config = dict(
    arch='convnext_v2',
    dataset='short English words printed on busy colour backdrops',
    horizontal_flip=False,
    isotropic=False,
    hidden_act='swiglu',
    mlp_ratio=2,
    inner_norm=False,
    widths=[80],
    kernel_size=7,
    max_steps=8200,
)
Rows from block 2 of a small CTC image transcriber, named by matrix and row number. Rows with one number belong to one neuron. Each number is 50 + 10 x the weight over its row's rms, rounded and kept within 0 to 99. All counts start at 0.
After each neuron's rows are labels from the 100 images, of 14976, where the neuron reaches its largest size: "top examples" is what is common among them. Only what is clearly more common there than usual is listed. The data: short English words printed on busy colour backdrops. In brackets: how many of the 100.
# gate: MLP gate (model.blocks.2.mlp.gate.weight, 160x80), inputs 0-79
# fc1: MLP up (model.blocks.2.mlp.fc1.weight, 160x80), inputs 0-79
# fc2: MLP down (model.blocks.2.mlp.fc2.weight, 80x160, transposed), outputs 0-79

gate.35:42 57 63 59 60 54 45 67 43 44 39 51 53 50 55 72 58 46 45 55 37 41 65 45 59 47 45 43 36 57 39 54 51 49 52 67 34 58 63 73 27 40 45 56 65 48 45 55 43 43 55 56 47 53 64 49 66 47 40 34 75 54 59 45 33 56 52 44 48 46 38 56 42 56 41 37 40 35 57 40
fc1.35:43 55 34 57 56 46 60 45 44 50 57 59 60 59 47 41 61 72 64 43 52 42 60 45 48 49 46 41 52 55 49 54 51 59 25 47 52 33 31 51 71 45 40 43 65 38 37 57 64 37 36 53 45 58 58 68 42 49 46 52 39 58 47 64 64 44 29 43 53 42 63 53 52 46 61 26 54 51 49 42
fc2.35:46 32 36 40 56 46 66 30 46 48 42 52 38 47 40 30 54 49 50 44 47 55 53 35 49 42 42 42 67 46 38 53 59 58 50 59 45 46 62 42 51 77 34 54 45 66 39 55 45 61 54 36 44 50 36 39 43 51 53 43 35 32 59 52 57 63 45 59 44 55 63 57 62 35 48 39 38 51 58 66
top examples: the letter a (99); capitals (96)

gate.10:52 45 55 45 71 51 62 52 53 49 50 36 59 36 49 65 47 41 60 45 61 50 43 63 55 63 47 40 58 39 50 55 43 53 55 55 41 63 50 47 34 34 31 52 26 61 51 64 54 42 35 43 62 48 35 64 45 61 60 66 46 48 32 55 58 52 62 57 35 58 58 59 51 46 47 47 50 48 39 23
fc1.10:61 45 52 50 56 52 46 53 57 57 63 53 41 34 45 66 31 54 60 51 41 55 36 45 56 46 50 56 31 65 45 50 53 54 51 35 54 72 36 49 53 43 45 18 54 56 60 65 65 44 60 45 68 56 48 59 37 44 48 60 42 43 62 40 57 45 23 58 36 52 41 43 46 53 50 54 51 44 49 61
fc2.10:53 56 55 46 35 42 53 39 58 47 59 33 56 61 64 61 48 47 50 40 44 44 51 51 54 46 37 61 63 63 55 49 46 69 55 52 68 42 45 66 53 54 49 48 69 49 61 35 39 43 53 57 56 53 65 46 65 35 30 62 65 45 74 65 36 47 41 45 48 35 62 41 57 30 52 55 57 50 54 54
top examples: the letter l (62)

gate.36:62 63 35 57 59 29 48 48 35 54 40 52 45 62 50 37 40 28 53 51 65 47 70 51 49 62 38 55 57 55 42 50 37 34 53 44 50 53 33 44 58 46 44 75 62 48 38 42 65 43 51 59 42 59 26 47 55 46 44 49 36 64 50 59 48 56 59 66 45 52 63 55 42 60 41 45 49 58 54 49
fc1.36:74 59 27 47 40 64 48 63 45 53 52 59 54 50 54 41 41 46 59 66 44 52 51 56 45 46 46 55 48 39 65 56 43 48 44 31 42 65 39 51 39 50 53 57 52 53 58 47 49 59 39 61 43 73 50 26 40 48 33 38 63 65 38 49 58 52 44 37 28 60 45 68 43 47 51 57 50 62 47 58
fc2.36:35 59 54 47 34 76 50 56 41 52 63 43 53 57 51 32 84 37 37 46 31 36 51 53 52 37 36 46 45 48 45 44 46 57 40 50 52 48 54 58 54 53 60 46 64 42 59 61 66 30 44 53 45 47 63 57 37 55 50 45 56 47 62 44 56 48 57 58 70 48 41 53 44 47 57 34 58 58 46 56
top examples: the letter l (60)

gate.2:57 51 56 59 54 45 60 53 37 48 47 52 56 46 62 74 57 42 45 35 44 55 48 71 47 57 36 49 51 50 34 49 53 51 73 60 44 55 46 65 31 50 41 39 59 53 78 58 25 51 69 55 54 53 48 56 57 50 55 41 47 37 38 57 41 57 46 51 48 43 54 50 42 50 55 28 53 29 53 51
fc1.2:64 66 45 54 48 53 55 35 43 45 61 65 54 48 41 56 42 53 29 53 68 61 62 45 44 47 54 36 33 53 58 46 56 46 77 62 42 70 42 61 19 48 54 40 53 38 51 42 46 61 48 58 41 53 47 58 59 49 59 49 51 57 54 49 47 59 52 41 54 46 42 45 36 50 39 43 39 36 35 66
fc2.2:58 49 49 47 55 48 65 45 45 61 51 55 43 30 71 59 57 65 51 44 48 78 49 64 57 55 54 54 46 57 57 52 59 54 34 59 40 47 52 44 39 52 53 50 55 52 57 59 48 53 46 55 50 57 41 41 73 62 47 66 71 66 45 44 58 63 52 51 48 58 36 60 36 62 40 59 55 36 25 38
top examples: the letter a (92); capitals (65)

gate.157:56 42 50 50 55 38 44 56 41 55 48 60 33 63 45 48 43 62 37 70 38 46 42 43 58 55 52 48 55 28 53 37 52 52 46 46 53 45 61 63 48 37 67 57 52 57 63 61 50 56 44 61 54 43 41 44 39 55 38 58 47 54 35 39 49 53 54 59 23 76 54 57 62 34 40 74 60 51 41 48
fc1.157:57 40 57 37 50 43 31 54 38 50 66 44 40 38 53 46 34 49 61 52 30 44 66 45 53 61 53 64 51 37 63 56 60 57 52 50 42 54 57 56 53 52 54 39 26 54 55 56 37 47 44 45 61 56 62 30 38 66 54 29 64 49 61 49 52 63 43 37 39 35 53 53 65 51 62 64 55 55 44 49
fc2.157:36 48 45 47 52 61 45 38 52 58 35 47 44 51 57 66 43 54 53 54 52 36 61 41 46 56 65 49 56 45 52 37 48 40 59 26 72 59 48 43 58 74 50 46 61 41 60 49 67 58 52 81 53 52 51 45 51 43 48 52 50 58 42 53 58 31 34 48 57 38 36 56 61 61 52 69 47 59 63 56
top examples: the letter b (73); small letters (72)

gate.78:45 45 64 37 56 49 49 53 48 66 33 50 34 38 52 63 41 46 45 48 54 50 43 31 41 59 54 56 42 48 75 58 60 40 63 52 49 46 53 53 50 67 64 47 44 44 67 51 33 72 49 44 45 37 61 53 56 46 57 55 41 48 35 65 36 33 55 48 67 33 55 46 61 46 52 42 39 60 53 67
fc1.78:57 63 65 40 45 46 64 37 48 50 51 45 47 53 68 57 33 43 72 42 47 34 41 58 63 42 42 52 55 42 56 48 58 44 53 53 59 46 45 49 41 56 65 51 38 55 54 54 46 46 30 34 33 58 31 51 51 53 81 56 54 48 47 38 44 35 65 55 51 55 40 63 46 51 36 42 63 48 62 61
fc2.78:53 30 35 61 51 45 44 44 55 61 33 55 65 37 26 21 59 58 51 55 63 47 56 54 58 61 58 50 65 56 50 61 52 45 42 48 45 33 30 37 58 40 48 49 36 63 47 48 42 42 46 42 44 71 62 65 46 38 58 59 40 52 49 49 52 44 52 51 64 51 47 47 51 54 64 42 41 35 48 47
top examples: the letter s (83)

gate.57:50 51 77 43 35 48 52 51 69 40 53 33 37 24 55 46 48 48 55 55 41 54 55 62 50 45 55 43 49 61 46 65 47 59 41 59 60 46 50 46 45 41 46 32 59 48 65 39 40 31 29 55 45 51 52 56 50 57 56 68 45 48 48 63 50 40 69 56 52 39 73 41 63 48 42 42 57 44 50 60
fc1.57:45 57 59 40 62 57 52 40 79 35 49 30 45 34 47 53 60 47 60 35 53 64 61 64 36 42 67 54 59 29 41 58 45 56 57 52 52 45 56 45 37 58 67 47 45 47 57 61 47 72 40 60 35 50 51 51 45 66 46 45 37 53 46 53 36 47 67 44 45 40 47 51 58 45 48 41 56 67 41 48
fc2.57:56 49 53 54 58 50 39 40 56 64 51 57 70 35 44 57 53 50 46 45 44 62 55 48 50 41 45 51 59 59 57 54 31 77 67 49 48 53 34 46 52 50 55 45 43 43 72 34 34 53 53 54 51 49 48 78 55 56 43 55 51 51 42 51 66 45 64 70 58 48 43 55 58 60 51 41 30 72 42 45
top examples: the letter s (94)

gate.142:35 47 45 39 60 46 35 58 51 77 52 71 59 39 44 48 46 51 33 48 40 59 41 64 52 51 44 56 71 61 40 34 47 59 57 51 66 55 49 40 53 36 35 41 54 62 44 51 35 57 48 32 56 32 42 47 45 61 52 42 55 47 43 48 58 55 49 38 40 53 58 40 34 62 50 44 64 57 48 67
fc1.142:39 50 40 38 40 57 39 53 43 81 53 69 49 50 60 58 45 50 29 37 53 56 48 54 38 39 46 44 47 64 44 36 52 56 58 51 51 58 44 41 47 55 30 51 54 64 35 48 61 38 47 34 62 48 50 51 45 62 63 48 57 40 46 39 54 45 49 41 32 56 69 52 54 75 46 36 46 51 50 64
fc2.142:67 49 53 53 37 54 44 51 53 65 33 61 38 35 60 46 44 58 48 54 66 52 39 62 51 38 52 49 40 37 37 38 45 63 52 47 43 48 62 60 48 41 56 58 42 63 53 60 57 45 50 57 55 67 54 44 53 48 44 47 53 45 38 57 11 35 57 48 36 40 38 61 46 40 51 52 53 63 65 67
top examples: italic (76)

gate.99:50 40 63 64 50 50 67 61 33 58 51 47 44 66 69 44 55 51 56 42 39 45 38 43 50 70 49 54 56 46 33 54 37 49 49 40 55 67 58 43 57 30 59 46 52 53 50 37 44 51 66 47 40 52 60 44 49 51 45 44 81 32 43 50 28 57 51 70 47 62 53 47 44 45 45 47 42 37 50 55
fc1.99:62 48 45 29 54 50 50 44 55 49 57 57 56 52 39 51 45 65 53 51 48 42 60 42 62 54 57 59 53 56 56 50 57 36 50 56 41 44 38 68 56 46 42 37 63 44 59 62 38 45 60 51 44 40 08 49 53 60 49 67 36 59 53 68 39 48 54 40 52 34 54 57 50 56 63 49 43 59 69 38
fc2.99:33 50 47 51 45 59 61 38 55 56 52 46 61 63 56 49 45 33 39 60 46 53 52 41 55 44 62 42 50 66 66 55 58 48 59 56 49 36 54 55 60 76 49 55 60 47 28 55 43 66 73 45 45 43 46 62 57 61 45 47 40 39 42 58 51 44 59 63 52 65 59 58 53 61 60 40 33 46 76 54
top examples: the letter a (100); capitals (95)

gate.130:53 55 44 51 43 61 47 44 48 36 43 51 48 56 42 49 61 23 54 63 58 41 29 46 47 26 65 57 45 53 39 41 52 67 54 48 52 48 46 46 52 44 51 67 49 62 38 38 46 73 58 38 56 37 69 63 52 48 55 57 55 53 40 44 34 32 43 51 46 65 65 45 59 42 63 60 56 54 55 38
fc1.130:57 43 49 50 64 52 59 46 49 52 32 51 57 53 56 44 54 57 54 50 47 41 58 38 46 58 50 50 42 54 63 64 47 62 52 62 53 58 31 32 39 37 47 61 74 57 56 49 62 50 48 42 56 61 44 38 44 67 59 41 45 58 32 44 51 64 34 35 48 59 50 16 45 46 57 51 49 31 57 59
fc2.130:40 60 46 42 50 59 33 46 38 44 38 31 47 58 59 50 38 26 58 44 51 44 44 63 43 45 53 68 47 46 43 53 52 46 52 44 54 62 46 47 49 62 40 56 55 33 46 52 30 39 45 57 46 36 28 51 61 41 31 46 47 34 56 51 57 65 41 66 44 57 31 46 58 46 42 50 67 50 69 50
top examples: the letter p (50)

gate.89:58 40 59 37 59 38 45 34 47 62 30 53 30 58 60 66 48 52 64 41 46 44 50 52 46 31 42 63 56 44 54 52 42 49 48 49 59 46 48 42 54 51 61 46 48 55 55 50 45 57 35 49 57 43 51 52 55 46 70 38 42 64 53 61 45 64 69 49 36 67 56 47 39 48 44 60 48 29 26 70
fc1.89:60 50 67 41 56 58 48 51 42 44 51 58 44 70 68 53 46 71 59 59 55 59 66 57 30 44 51 58 57 39 37 63 34 53 38 49 48 69 54 39 48 41 59 42 49 47 58 58 57 49 44 57 48 44 49 48 43 54 57 24 54 68 55 43 41 54 58 54 36 52 25 53 37 43 47 54 32 44 40 58
fc2.89:58 38 54 46 63 59 48 52 61 37 41 44 46 32 48 46 51 55 57 56 33 42 57 66 46 53 44 48 54 46 54 53 38 57 40 44 59 56 51 46 56 66 55 46 54 40 60 78 66 38 34 47 48 46 43 45 59 48 45 62 43 32 55 53 42 24 43 45 46 35 65 62 68 62 48 53 60 52 66 31
top examples: the letter p (36); the letter b (28)

gate.23:73 41 56 40 46 52 55 48 65 68 59 62 32 56 47 52 66 60 65 59 54 60 53 34 33 32 42 63 55 46 51 58 54 51 40 59 47 47 52 52 46 49 66 43 40 44 46 43 39 42 47 51 52 60 56 50 64 29 55 43 49 43 54 38 37 63 25 28 50 48 41 57 61 58 46 49 37 43 51 56
fc1.23:32 41 45 55 60 53 45 46 50 31 34 41 41 47 49 54 48 37 31 48 39 58 43 69 49 57 55 58 58 60 36 60 55 64 51 55 43 36 42 51 44 59 58 67 53 60 49 52 50 49 54 53 49 30 45 48 33 57 49 66 49 31 53 63 54 50 83 54 38 50 59 43 51 42 34 68 49 52 51 43
fc2.23:42 53 65 56 62 62 65 66 60 44 53 48 52 45 65 60 66 52 49 56 32 59 54 44 17 69 39 50 48 48 52 54 53 50 52 60 57 50 49 50 60 57 70 40 64 42 46 54 46 50 37 69 54 50 44 67 64 48 48 47 49 55 44 27 62 36 43 63 59 57 45 45 59 59 60 47 58 41 40 54
top examples: the letter l (48)

gate.19:51 44 51 36 49 51 59 46 39 45 80 71 44 60 18 67 54 54 41 31 35 60 41 58 60 58 37 50 57 44 51 54 62 51 49 39 46 63 48 56 51 59 49 43 67 40 60 50 48 57 41 56 51 47 41 52 56 42 49 46 59 40 55 43 50 50 27 53 51 46 65 57 62 48 56 55 39 36 50 34
fc1.19:68 47 60 46 71 46 31 43 45 35 44 71 41 47 42 56 39 43 60 62 51 52 31 47 44 66 51 58 75 47 59 52 62 61 46 40 39 51 36 49 54 60 55 43 51 41 60 47 51 55 51 48 56 58 52 49 64 41 60 41 40 44 43 53 45 49 40 32 43 54 39 38 62 64 47 43 54 35 73 42
fc2.19:51 42 46 63 39 66 44 37 50 38 63 55 43 42 22 51 48 63 56 48 75 56 66 34 61 60 65 62 57 57 38 44 44 46 56 51 47 34 56 54 33 53 56 51 48 43 46 53 39 47 52 43 32 52 53 45 55 48 52 44 36 51 63 60 48 54 47 57 54 48 61 67 27 36 70 61 57 49 44 52
top examples: the letter c (51)

gate.104:59 41 41 72 40 50 52 40 51 40 58 60 44 57 42 33 57 45 58 56 52 32 51 47 56 34 44 65 38 50 49 45 46 45 56 67 54 46 56 44 66 39 67 37 42 60 45 27 47 46 54 57 58 45 42 46 46 64 64 48 60 47 57 56 41 45 48 40 38 34 49 69 66 54 43 66 36 67 61 61
fc1.104:54 61 41 35 35 46 53 42 51 67 48 54 44 34 43 56 63 62 53 65 65 55 49 43 59 57 69 52 57 44 40 43 53 57 29 44 43 33 60 42 64 40 42 36 48 41 44 49 65 59 41 62 66 42 66 38 40 66 64 56 47 54 44 48 49 58 42 39 53 56 50 52 43 66 31 42 56 39 58 56
fc2.104:49 45 60 41 38 47 68 36 47 56 44 51 61 51 56 70 64 45 47 61 48 36 55 43 60 52 44 50 69 72 54 51 59 42 47 50 61 55 58 61 36 69 48 60 52 47 63 58 60 42 42 35 29 50 44 51 35 43 55 53 36 54 40 55 62 43 60 41 62 50 58 65 53 50 45 47 68 70 47 67
top examples: the letter l (47)

gate.113:48 45 41 58 41 63 45 29 53 57 64 49 31 54 47 55 53 39 34 34 57 33 66 61 63 43 38 52 67 67 29 41 45 48 46 65 66 55 39 65 54 58 52 36 44 59 31 49 61 55 47 52 51 34 40 61 46 61 45 49 56 54 54 57 48 44 42 50 43 45 36 42 50 47 47 68 61 44 48 59
fc1.113:50 59 55 29 49 43 61 46 33 67 71 56 47 61 51 38 59 49 62 50 52 33 57 63 64 55 33 48 60 76 39 48 55 52 42 42 72 42 55 55 62 64 41 54 40 43 60 42 45 52 48 42 36 46 47 57 49 45 49 54 60 49 45 59 42 47 43 56 37 31 48 48 53 50 69 41 54 49 36 33
fc2.113:46 47 43 34 33 43 53 56 48 65 40 59 62 64 56 39 57 67 57 53 51 38 29 65 60 53 56 40 53 59 55 48 42 65 38 35 43 73 47 53 56 46 55 38 52 47 32 34 53 50 58 55 58 55 54 59 40 48 40 57 62 54 43 43 57 58 56 43 69 18 41 47 47 51 49 36 47 47 47 54
top examples: the letter c (51)

gate.112:35 42 56 41 47 51 50 32 62 29 43 68 38 50 30 64 38 48 57 55 59 58 41 42 43 60 57 74 51 45 58 48 59 57 59 47 51 63 59 51 50 47 42 56 61 48 37 58 63 68 57 45 55 45 42 54 50 52 59 48 46 58 34 64 33 42 27 60 52 43 49 54 70 35 42 61 51 47 57 44
fc1.112:49 58 42 45 51 43 45 42 41 49 70 49 45 48 51 56 45 47 44 49 48 45 52 46 61 51 59 58 62 51 63 28 71 44 68 43 16 53 45 52 54 59 48 70 70 51 58 44 48 59 50 42 46 33 66 33 57 49 52 50 54 45 40 29 51 47 43 61 48 40 51 48 60 37 72 46 39 56 43 56
fc2.112:53 41 53 57 37 50 59 38 52 38 50 34 40 51 50 64 32 53 44 49 45 58 58 47 66 48 62 54 48 51 56 48 55 66 37 49 48 47 66 47 44 43 49 47 63 44 36 63 56 65 46 45 19 57 40 52 63 58 21 52 31 64 51 62 65 39 34 47 50 39 52 52 46 59 42 58 47 57 39 52
top examples: the letter l (47); the letter u (42)

gate.30:47 43 49 56 47 69 50 36 57 55 60 36 50 45 64 37 41 53 47 54 49 55 60 36 26 31 59 31 36 54 53 57 40 43 52 70 75 61 69 46 44 59 48 49 63 57 57 38 50 59 40 51 43 41 41 57 47 35 51 49 54 44 56 48 37 51 37 63 56 56 63 55 39 57 59 57 39 66 47 42
fc1.30:54 42 46 38 44 58 70 41 30 65 64 49 45 51 42 36 62 44 71 38 42 33 62 63 67 52 55 49 72 42 67 50 48 42 39 50 47 51 53 61 42 62 52 39 52 42 56 45 45 58 33 52 54 51 56 52 48 62 69 32 42 64 60 54 51 55 48 48 40 36 43 52 47 50 54 51 56 40 52 28
fc2.30:61 49 31 48 53 65 47 44 52 39 36 35 63 46 60 41 51 49 52 49 55 36 52 73 52 45 48 56 58 52 52 58 39 54 40 39 40 44 32 57 47 46 39 48 44 45 49 50 75 39 34 39 48 79 43 69 51 59 48 40 61 46 50 47 79 46 51 44 33 46 42 44 55 46 42 46 45 38 49 46
top examples: the letter c (42)

gate.52:50 49 43 37 46 49 58 51 44 39 59 51 56 47 69 45 44 38 60 70 53 51 37 43 19 51 45 61 52 39 36 53 57 45 52 61 45 41 56 56 39 55 46 49 43 52 25 59 54 40 42 67 54 56 78 58 44 53 53 57 53 36 47 37 40 57 67 61 37 45 59 44 63 55 68 52 52 46 51 41
fc1.52:41 42 55 66 42 62 48 40 48 51 47 41 43 55 35 67 47 62 50 58 51 43 61 40 56 49 48 47 46 48 51 39 40 54 30 20 58 48 54 48 50 72 50 49 21 40 48 55 43 45 47 38 63 57 71 59 60 53 42 52 48 68 57 48 57 40 51 37 61 70 45 54 37 52 52 41 61 38 52 48
fc2.52:36 41 51 47 49 53 45 53 50 59 51 61 57 46 49 48 48 48 49 53 65 40 54 44 75 28 69 46 45 57 61 56 56 44 36 55 50 33 52 42 51 46 49 54 62 59 49 66 50 54 33 49 44 58 51 50 53 38 63 41 65 63 57 40 43 35 42 80 52 63 50 41 60 34 49 59 24 47 43 65
top examples: the letter p (66)

gate.53:56 71 34 44 57 72 58 47 40 54 64 51 59 29 30 52 51 74 38 45 51 48 47 49 54 46 66 50 47 39 34 38 34 58 59 49 44 50 65 56 46 52 70 37 44 54 39 45 41 61 58 45 47 58 45 47 37 51 64 37 63 47 65 39 47 51 49 46 41 49 49 49 41 57 63 54 61 41 59 38
fc1.53:61 35 44 38 45 44 53 50 61 51 30 37 48 55 53 50 34 50 48 53 40 45 37 50 54 63 58 71 53 46 44 52 44 54 72 52 44 44 46 53 41 52 70 44 53 64 53 58 37 59 51 43 54 59 48 51 59 51 55 49 53 39 72 43 53 42 49 48 40 42 32 75 38 60 48 64 40 26 71 52
fc2.53:31 44 44 47 25 31 47 43 63 44 52 52 63 57 54 57 48 55 56 60 58 58 50 57 50 46 59 50 35 68 34 47 46 55 55 27 43 50 52 61 47 56 62 57 27 30 53 39 50 51 69 51 45 50 43 55 54 32 58 63 48 60 35 42 59 57 61 42 47 47 65 52 51 54 51 64 66 40 38 52
top examples: the letter a (83); bold (73)

gate.98:39 34 41 46 58 59 53 53 47 43 42 51 48 42 58 44 58 46 62 57 53 41 74 52 42 44 44 70 43 51 46 35 60 52 59 46 46 62 36 46 45 49 54 67 41 50 44 45 56 43 45 53 57 45 56 42 49 67 80 29 50 65 51 46 40 41 29 49 67 63 35 47 49 43 60 47 69 51 63 60
fc1.98:55 46 56 35 53 52 38 55 55 59 61 47 48 48 63 40 42 61 62 49 54 59 58 51 50 57 36 39 38 41 47 48 68 38 42 46 50 61 52 64 41 52 54 40 35 31 45 51 55 53 37 49 57 42 62 58 47 72 59 44 58 45 53 57 43 44 23 69 61 42 55 49 39 70 38 38 57 43 64 29
fc2.98:45 36 61 45 39 49 48 54 62 40 52 56 37 42 45 58 77 44 50 54 67 68 72 39 55 41 44 48 52 44 63 70 45 53 54 50 57 54 47 47 58 54 48 36 54 63 55 47 52 50 54 41 27 66 56 51 44 44 69 68 42 50 40 47 32 58 40 57 38 43 51 65 48 44 60 53 31 54 41 48
top examples: the letter s (99)

gate.43:46 45 37 67 39 59 36 59 56 39 44 61 48 68 48 48 33 52 50 47 47 41 57 49 53 36 33 40 58 72 49 54 53 39 36 54 60 57 41 52 50 54 51 42 42 55 53 57 50 53 49 56 36 41 46 69 39 52 62 45 44 48 67 48 49 51 61 24 47 57 57 27 55 50 64 35 40 59 73 49
fc1.43:37 50 56 60 58 53 23 54 44 36 47 65 48 46 45 44 63 49 60 25 56 59 60 49 53 47 56 49 60 40 41 48 59 53 46 57 45 51 65 44 51 60 41 58 20 30 47 53 44 53 52 48 65 52 37 58 40 41 62 46 51 54 38 64 61 44 48 52 51 51 55 43 62 29 56 54 42 65 34 68
fc2.43:33 52 53 40 40 49 57 50 54 54 42 41 68 42 63 45 65 45 60 54 50 75 39 69 57 39 57 60 53 30 59 54 64 55 46 54 64 57 72 62 48 46 49 43 53 48 63 66 61 47 59 55 47 46 40 22 35 53 44 57 54 40 58 44 55 35 47 53 40 49 55 70 55 47 45 46 47 35 44 55
top examples: the letter p (53)

gate.96:50 49 42 56 62 45 53 44 61 54 62 58 46 53 45 44 37 35 50 49 45 32 62 45 44 54 54 48 42 54 52 51 58 47 36 61 48 55 63 74 47 49 65 46 42 20 48 48 59 74 57 55 63 51 46 48 68 62 54 41 35 68 51 41 37 49 47 58 39 61 38 60 26 47 52 57 35 58 42 54
fc1.96:56 49 51 44 53 57 40 36 70 52 56 47 47 60 45 52 45 31 50 44 47 58 36 39 47 29 39 56 45 58 70 38 60 39 39 45 59 58 43 60 42 56 50 45 68 63 42 51 47 49 44 58 44 60 52 30 74 26 53 41 46 59 47 37 49 58 54 58 46 45 57 80 58 44 41 54 47 57 51 46
fc2.96:32 60 57 61 59 52 38 48 47 44 66 67 54 43 56 51 34 43 74 47 52 42 48 55 59 40 35 50 41 50 44 53 49 53 47 51 27 43 61 56 46 37 56 44 47 44 41 38 62 55 33 55 59 41 60 49 45 75 57 58 59 64 39 61 64 65 47 29 47 63 54 41 61 51 36 49 41 43 47 44
top examples: the letter b (27)

gate.143:52 39 53 49 46 54 57 38 47 41 38 57 54 48 58 46 49 49 50 34 66 42 58 49 47 56 65 35 46 43 68 62 56 47 46 39 46 30 55 53 60 52 57 60 47 46 54 47 44 58 55 60 63 35 56 40 58 55 60 58 56 51 41 47 44 44 55 37 46 52 38 05 51 64 70 63 40 62 52 50
fc1.143:42 33 61 48 48 50 57 51 39 36 45 43 53 59 61 46 59 64 60 40 27 49 56 54 55 50 72 49 63 67 58 63 62 37 55 60 45 49 40 43 34 44 46 51 46 47 61 44 44 29 37 36 44 41 59 52 66 55 44 62 38 63 57 67 46 39 38 46 40 63 43 44 49 55 64 40 48 40 65 40
fc2.143:30 28 52 54 39 39 32 69 50 62 47 57 59 42 47 45 52 45 72 60 42 46 36 75 58 39 44 57 59 55 54 34 50 64 54 47 40 51 44 56 39 38 50 50 47 57 40 53 42 32 37 42 45 43 63 38 38 51 53 31 60 51 45 59 45 52 54 59 59 61 60 42 57 59 40 41 46 41 62 56
top examples: the letter c (75)

gate.126:51 35 46 47 64 76 42 62 51 38 48 55 44 71 36 47 64 49 57 44 42 58 35 54 50 51 55 60 38 46 75 56 53 62 37 45 35 36 60 48 39 40 52 49 44 38 52 56 52 60 32 57 44 60 47 42 51 33 59 61 50 62 54 40 50 58 46 48 35 45 51 65 59 60 40 65 41 55 47 36
fc1.126:66 62 29 42 47 52 56 55 53 54 71 48 44 59 35 59 46 40 52 48 52 53 46 35 44 40 39 39 45 38 39 55 63 42 58 39 54 52 40 57 58 41 58 45 40 37 38 33 57 47 54 55 59 56 40 63 59 48 35 46 39 49 61 63 61 45 60 63 79 52 52 47 58 42 70 40 47 62 40 61
fc2.126:65 67 35 53 61 60 47 53 37 46 57 54 62 39 35 41 36 46 41 27 50 55 61 37 62 39 37 48 49 58 59 46 48 54 65 26 69 27 51 59 59 45 37 48 69 55 41 60 37 62 50 58 33 40 58 40 40 55 60 51 45 56 52 45 49 55 52 59 42 38 51 45 49 44 41 45 52 51 45 45
top examples: the letter p (43)

gate.156:43 59 56 64 46 53 34 56 36 40 58 36 49 57 41 66 56 49 58 59 67 51 54 52 48 44 35 39 47 41 39 58 58 60 60 46 38 47 52 38 62 60 49 33 44 48 31 49 67 37 63 45 39 37 65 39 47 51 57 53 62 60 56 62 45 59 74 56 44 48 42 41 38 47 44 58 40 45 73 59
fc1.156:41 55 48 43 50 42 57 47 64 59 50 40 55 32 38 52 41 43 61 50 46 56 52 59 53 50 48 29 39 56 60 61 50 59 82 36 48 54 44 52 50 69 38 48 54 41 36 57 41 36 46 40 51 43 35 55 46 69 60 43 41 60 54 68 48 61 53 46 56 49 64 39 28 54 35 41 58 62 47 60
fc2.156:56 52 57 58 49 68 42 60 53 56 58 50 44 63 54 53 52 65 66 55 53 49 46 53 46 67 66 48 26 43 66 53 46 41 36 41 60 58 59 61 58 47 55 50 35 52 43 47 41 59 53 57 70 56 25 58 46 36 33 31 40 46 41 60 60 48 45 53 65 46 59 55 73 50 44 51 54 53 62 38
top examples: the letter b (38)

gate.111:40 52 56 43 61 62 47 54 38 66 59 48 39 50 66 89 45 49 42 61 38 65 53 48 69 41 59 52 55 35 35 46 52 54 67 59 29 45 55 43 52 45 57 55 47 61 41 34 51 58 29 51 58 46 51 46 39 51 70 48 46 42 39 48 45 48 46 36 51 35 49 51 43 41 50 52 49 60 44 42
fc1.111:61 67 59 36 63 48 43 59 52 59 60 56 57 20 33 60 37 45 67 47 63 52 43 52 54 50 51 37 52 63 58 45 69 29 54 42 31 52 56 52 58 46 38 42 55 55 53 42 59 64 51 51 66 49 57 48 38 57 49 40 57 52 36 40 49 59 57 44 38 45 66 33 48 44 58 33 51 51 41 55
fc2.111:43 65 65 38 36 48 56 47 56 52 54 53 61 66 38 64 52 54 41 32 48 34 50 52 53 68 34 44 72 50 49 44 35 56 56 54 47 60 45 43 60 40 66 43 46 44 48 52 53 50 51 46 46 40 56 64 78 51 61 48 65 47 46 63 60 51 57 42 42 22 58 62 42 48 52 34 50 57 59 48
top examples: the letter l (57)